From a checkpoint of a small contrastive image-text model.
Model: 48-pixel images, encoder norm batchnorm, encoder activation relu, encoder depths [2, 2, 4, 2], encoder widths [48, 80, 144, 256], text encoder layers 10, text encoder norm layernorm.
Training: soap at rate 0.0012, 6300 steps, batches of 256.
Data: trained on flat shapes of many kinds, plain or patterned, on busy backdrops, 195000 training examples.
Rows from block 3 of the text encoder, named by matrix and row number. Rows with one number belong to one attention dimension. Each number is 500 + 40 x the weight over its row's rms, rounded and kept within 0 to 999. All counts start at 0. Numbers have three digits each. After the name is the row's rms in percent of the matrix's.
# q: attention query (text_encoder.blocks.3.attn.q.weight, 256x256), inputs 0-255
# k: attention key (text_encoder.blocks.3.attn.k.weight, 256x256), inputs 0-255
q.193 104:517539479492498519572512551472486536505549563513513420468533548488491495566499508525520512432520492447546504495534502550557435546486480541657573506452464441508453485529479557547513528427514500449512452511507499405484520538513491614478457458495447519534504503480494565493493515407535460509576523583538489513500512552551444469550604540480471505494537485428535464582534496541524556484439432489507492500496497483510432465512492471483455484515582526470484486498508519529513472519519563461502477541439478522483526495569457438433526512502502455494506467512429496499500551493476544515532541508532470480472499520506504478473590509488510560573554540504534513508419472542484515381465452508532494460517526526511470482517509533434504532508419518507479452546442566509571529471469426
q.194 084:549473519536508451492522461467493454529467451501577557554516542461509419469530439519451473532428449497473495518593494420500460492499509474508604497516502566458532515525490562511467531522507504489522558503442535498540533488528534487515526513478489507555498459426483513489442534541513480460496555482538489527447527351590582520533486449504570514572463558496471505423514489514403508522537522436462509493525562498499446556487490538539472519484430492513526512516534462540467479493528430489484425486452578534517417522436508485557499480462520468478612441501485497497504550540522442522489459420542480485505555462491445455468498503510437496508437475484478584487456466570551475451466430460522572547518436476524488533526499517507435505446526494459512520472496464468523498499551492
q.195 103:554456490524493539511472458454517519538470428509488535482485519454562475598486527513501542425550540544503508472476505523533488520474542446500484510529443454501465541518475501514534409511467447386519513511505488457474515466602401478565473458463521473537537512466482554495466441507396507514543527531507506541532490553549467424530502536487523520548488410482502470555425495494464507450539501510483483519576495568520503488518484492492546543454469461480466484487557509484471534521452586483470461529485465488528526513436510471471485534537520506482517512494507458467422467480519631498525529485448508501439504502451594509515543571468467546500584525483477511403465501499402492475553425459552459542477465514528436550500500547431554477486445480524521481506535444506540463488408431
q.196 111:516539497473509526527519544507512491564529447538459465500509486542488485495502442508508430422440401603530455470448588535554506481522479481503496498491586515488506501574445448463504431525451447442436449442554486459491518483508560478519500493507530509500546508511516517493464477431600525554530456526536443539511461537489620443551495512570531445500517502496558446447469532506473528483426424511471490544556463455538517479477462492480462498455508514510483564529558546449501550449483491466491456467545494529501523533486529497471548482542449525501399500481484576548531576460524584534480505519412494540458559470469565480524471560442431432481499541512517534475497521552520495456454522521531433557490395521525496518531542434492460489558486510477511526467525504453518516499502454
q.197 112:598544532483548473450499427460468462531444487485486526560500513527526474505476501526519488447496530544488448570544504456540472453498528494503447587476516555483522519536513493588488512476511494440540451496478424459582444514467503429498435499461517478546504433406558514507476498476530461534605497586564474514513528518474479438518535484544551533479468464447504455561510492529484515498449491448457512480512504469486489503441480559502487416435470422502514537502484464488509487512504510463538474516563474481451532541477489430494453525490502526507483571492521466497567514476548553475576452578565490519429440516510563547458521446464562481466514465425470484507507398584473517456446460475532488498443474446586485500546514503496447483482476463482480590560508502498531413481528441
q.198 098:577480459576539439516513550450500496545514533524557556486516498457447496461486472504542526486517533479506473445516471536470480492559498558482510552499459486420542454461466431446443457523480543531507544538537533555391451560536528459484459502514443461439479539557458530477526524510486516489444523393499585525497496504532508517469548498474469482535407489482454466565502519443550493524512530501522593445480519560454459551493584433506535458466492512474525497455531508571526482471463478509582536492486497536513463467529473564551460575513443508536529484493486549478575510546490479463538514445554541543502437496519484498515508431595467439477454551487432547393515513531596497505534422547498534499513481536466572504516520501515521509481538487525554471441489548522522555469520456
q.199 096:501598474560450501521472472575502457506514490497484418494495458557461528525395405543506526482460451521434511461526437455500468526498566473517432498526412484461491455535480468443494476523461461520559488521504542412565513537532524485526478540464510523521582556497454504524538483519514470549507530490465499423506527441502470586478500502456499491551537502486506432478500546527542369462542467477528542484539490421458469498507501535482514491504536547485480461422487482555496475573513492540466485504504562487488486486485486438506562519505463483553520432536474523517450514564510511523504573538498435496516469522545512549567539462574537474516492480530537555514469482539545480607497451557437433467498436515603542562482482538523468516558543502524455481482494517487461457515540408
q.200 089:489471514511507452479469530508453479513481469518554454537462542495465581506510470568469558590492465533482454502609489534494527425455453446540471517458479543599503485475467524467578532548496486525535522454512501509503552524528491476513521473499528490436547507456517439470500482523418517477444404530517489499450529469433543540556500526474462497564426507549526529511489446479554465462490489598519552534536416455551495428516426445445559435525478483515490527515448449485495471537486560509499491495574449471514517451528603517531471473550487457496451558486530443500509461524510433537495480491523539484499466564495532449364464520471500510546600517449509514530386482564521474525471514514494516508483546498547470528478547486476426460554502453458492474458494506455522503517500523
q.201 101:550499463552504490480473497506536477483439456515498495443469522437498495467459595527559515553438500398486492474588408428539529477488489480542473449445438489571461541491489492480516424489494581500451545481492528523558503504526515510533428543558502520522477461486501525459512523466501419513502520481537527452458564493495530608411496483576507475539449448487475479485479489581553433453470484444436439482445510477505479457549499482514505491480414459510491459487437522542473524497457534532534549580514441512465491555522570515552518544408459581481552539491459492434510472497544486543590540463532500508482506427514514497455563488480533484538440553491528482492590525494471489492492508497405549510479482563457509497493508546551431502516526529483496509496457524531511488448574503
q.202 096:449530532514564410509495577447510484506559577525440524509543557491538477557547506497469517502432502465489459489495475499489526446484500525481498433496561448453567539483521433580591591493464444502483519483568492544484550480471552564494529474484537486511460541446483468461481561501490514413452459601470518536485461502517504536532522487469468487559489572515531544536554461502479520499507515509559529481507516503536528510503575498411486487531497477514496516487531468452422494530459533472453452457522574515526452489450530513555509410493488395568559514470462503500530477525479458490525483539511471435562498494476495583523478497450577524510510456482557542479518495506542533535563467523430538440572481463523518467420547577447406482575459541436521545527505501513517513499521494
q.203 087:486539525499534543458483515486535479537458478520528521528555592483491486453525480444523479512544516475582511490494506542491496444439520546537539540499456517504555531450552473490473518451504461504448499500506475535533510446538507531451516541471499539405571490552503456578547536453459568483546436545483489519511486587584563499494525516544482511552464496500514533560462521478470537500472611536520521586520456533536596461557509529490495521545493483483473508571461527480448498510482456518544508444494451471564457443487562524475510515466495523469496448556510506472606557417465432481446551460530582519488516522487498452513509511496543426480540420471532487474477448501456455470568546523434577528540503473426457588546430459491472492488449477582545503447551477511467496478547485
q.204 090:523519489487510502439505451505419535475460447517525476486495498519455516492447530525489389515550459387591501494554533577572556458461521525457483526499511445478511455492551526541480500495519459523438514524531491501508501506457520466538492435524482572485465435542483542494528465562494455494534500464475455476522496547476450490589508489466561487519442548491532485502462496548480489557520492509463531523466530481531534475463511519490469428553495417528510472485506493571531456601551466472496485531546587537445404496560503473520478508494494506537481453471596452429517517531440566471528494495522574485401545437502439430483511441498434529506512490480585520505508473501472469593473504466474475504495543535471554514467456497461533559445441491410535449496563575527493554470512517
k.193 097:532599494531486473515448514450552496514487524500467635522522490466546543564536488469523537501455527469471535470478514464496529489502500487516456538469501515499440422462510521539446457516436442480519564447578511484450484519547534459455466465508523474502531485498474477460498441541413541508461535508474516479509520532491578506503526504505585537473545543407496548496485475459500577468549545572509526467555458503534526390401525505491544505440519537549441492518483512516611491503511520485448454532596519444478527509435517500489517547541559486506516556461470444448495443503537486516530505464538455527395506495459512521534517493584470511495503612535456550504546493470459466512580456469506506526495492442518458510458501598463472538438524460530487489453491461456478544472448496
k.194 097:456497529450406497451435479483522538514549542470531430480431526451471506487514550509510560482496467569488483493555527505505528467552514512451446520482497491497478513582486496487595475495450532440479421451509498501470541496479392480458469464523517551496544608501505524539557477403493491474513407460548519590535510466474565552445505512539480550447503499529516433523536494496454460507396504552424461504556542438494557536562468508493403535456460486580481472483592452479503490479497548494537537490514510502538494497510525505461535514521509511513478480584444484489485497531443525495416478520435514574535505541483505464491505506455541541520499434570529521502545490535514513442506510487543482469516508602524561516562497460482523544498503510455483431528426480473495459441536565
k.195 111:502553571590491515445532464463488470531484449468496496543558505457567437490465537454496619505496550544474459478570476510441443516546511509577513575465494517551525513502479488417450491449483494401487444496422507490536434532567528488482528490458538493446470529490571547524509495551472501552479498530495419532463454555486516535533486450538544475520506499466475497520504502549514478549522551489471558465513503486559511428512538572467544459443558534532515531529454462462542473518435498424558499522501520452524516463495526565455521518470449517528478476521534497486529483492509461515508445494524486497499435440521494528503480442460536495540490463454484502483489472436582503475572401536457399462531435415476575391541480450467494474517444453577451517486501495486529520461489483
k.196 098:502450535519523514528501476504444500517524523497489454561510492417485423556494442446443548476493484470514475578437542522567501539497490494572577438464579477478518491492559544530487516418539503486573462498499499476553435426565491548426500499459541573471505487494430465543467472547497506493518526526532501487509558487508473433508464501514520462432448610395511521500493485526440503553490479553523471537519474499543457487491495495537569499501486549498509497529519484488498416488561508462472475505510498530489521432487515456486477475499528495451597502549514523562476519486538524533480428556434542497517444469439481530478547452522493561502545535450432557429498516602487398511519458473465472472531481461471569487540492487528484495575494576442512548419508576506530510472466566
k.197 102:507466523571533453486461510457444447507548530552568469472484466478538472536558498453527514467578524499487588487435484467531468495575517498427458467484448489479547530484489438430473468441507497462506428487542566568513512512507562550458541452506513536471542519440566578522545500513509497481509492481488508506562617476577550512516535514578503471447529486493530544485495481466520538486473503508560560572518474516551446467501557513499541449477496451530569510555532546495483508492471524484437525502526528422563525499501450524519441517583501503568468492513419486542439426513511486473465512563471502519458459519569480486472512464531579541533447467481488541531440529466435525505541436448572523471439452495463528436481532522471515595517500544519440556511441443552521496443499518
k.198 103:482503463534438618463490481497495469473470481548519526515475526459507552468420501537515544575531473526490469476571560613478503484444514534465460469510540537523493531535520470459507402491600571486503517527522546462507491525570390443400436513513501485560519539385530556512464529459468541579502532555491472479512502507460468530480538566555476563545444528475472497485517560545517431480533488537425483435450536460495505584559516518510491489493475552543546476515510516477458456486501468558535532555555493424513520500528567522554520483539514509517465555559449490521480449470462506532505513525505490541484519499431437493569516532536536468559513407505507537458491437486479463496477517463505435467430525495520474543539479494453479476470496534564499455505514453497520440486472543
k.199 098:539466514512523481513430564514493432535508532503516521533526445511449483595533583557540468484463498468542480515501488547441467504440496536554584456547489438467540499510510483492486463513483551461466492550498488455420435541449479529571515515491526517474517453448450525494447549507500559495532527453513403477481525419558457494552513542469493506358475529542387557528464432548517565483477465509485445440518441509520505434562463473530542483432499490463518459463493571541538461487587534544466478509519463470463578509496443455430532540548537510464530538507497427495510503520502495435592546480469443431510431519486497468514488508481479421487545501437506509532552458502486498529493516490449488488535543473553483509574540501500559489409533472514463531511532510536502484515500518
k.200 093:493546434504465495509546551451457465472533481489499531462467501428491537526464536484436496488523450459514482534499499444504488502461503545545540497552557453511463540471510449506489490460516443517463465504505516492577486491439536586466471451437484535458517467551427481481536534588458495459440501500422455505440484391439405472456521502502514510507526489553506511562447566567497517549483566534585442574472506474506485461539468407533485430498478451483529521465474535522472499486549527490506500451499527524441554459490465507518552524518403541476533493484475448463574495522549516487555532566467536470544498516503510452403487513497443477544499526460488599559452532498568537542546448497440508521514565594478586486547476566532510523591513489491480457466515476517495479486464485
k.201 109:432503516451540514503492546501509425457487551482487560466454496457495490513562556500508520422517476555492446447517547502461506521498458493499512473557461507484467566470487481458593526486549510508480524445509497492530504488497531559523476529558547530499482546388441532480537534541525582516517555477509457568539444539473536510516515526510527449498500511490503533560491517486608457435532515556494467526466439481587524547526480412480382482501506488450530437521506526560437535540489440548478497564612569534455500483540492495503562464532399452573544545426530463489592499452533547537498481504558507507510533551510471500549528517477477461510486537485496540549455440478475461426501461505499454529583504527513445520463412517538535467488484528448478524532509481561476463459496481
k.202 101:529474489452495545466453502452462517536418446499530529500546493497482490461543502562541484550461461474527497472440516544482492449394468498543568478426527493515539532447524469532578505558511481511460450460532489516531486490589494516436590498490478531526489511528429538518438493548493508548512429473448538441468510559459443484531554515457542505519490452514536572518494578545430565529559503538543441534493513502445523460457482475523451556506480475479463536467551462501545483515567483507516489576477453504465490505533490506517458498429485518471535462489489456457478491458525483473522500462546490547509405441515464539494530527428560534483490437411451504503446473477496568482559569565446489528491512487541526558502545554578464551453500465468524433457450424490529511509435612
k.203 091:453467501489513481476492440523486545500454407564475528422556554534567494429490478497441504478569444512558519487414520488496556498531489500513453500463547517527504574523478453501426523482547475564479532489462465473569513519466571507484490552506538406588449466478545517479486517538523501483428520564470631554557471487466511506451446512397488429497588488506458571492437469531503476462503575505485486472447519432594511595463548422555509511460477488534561543501465469452584512516560499497465484496514454472481523465503510504532491536488522446497465598488478475478467511543489479530532453513506474535475463440519499517482520459482488505466506480478478501550468555471519553509506527551540528482498477494458455474506445456521474510472479447560517502580475577499521563495441520
k.204 087:508505548538546529550532525568602576493552448524533555461473527512541607481490543536469477485454485469547492477513467564535532482532562473524455380537561570568458493580475514522468528459460546474509509418485473519490516502426517520548398483496520546518516515478432431516461506482514509485512483473489547525506482506458545521464468496531518519434487511521520390451549472505532560541455518460501537496470437514558462493475516521492495526461552504544462439513517489497462456502496542615469513434407551510537477520470504562454483531499511505495511471571468513453495432566524479456500560506467463456486450522518512450548503530481517422477460514545459454499511558546448566472482505452527571465506518446447452556433437491544483480491499554462508480472557490451492569492525471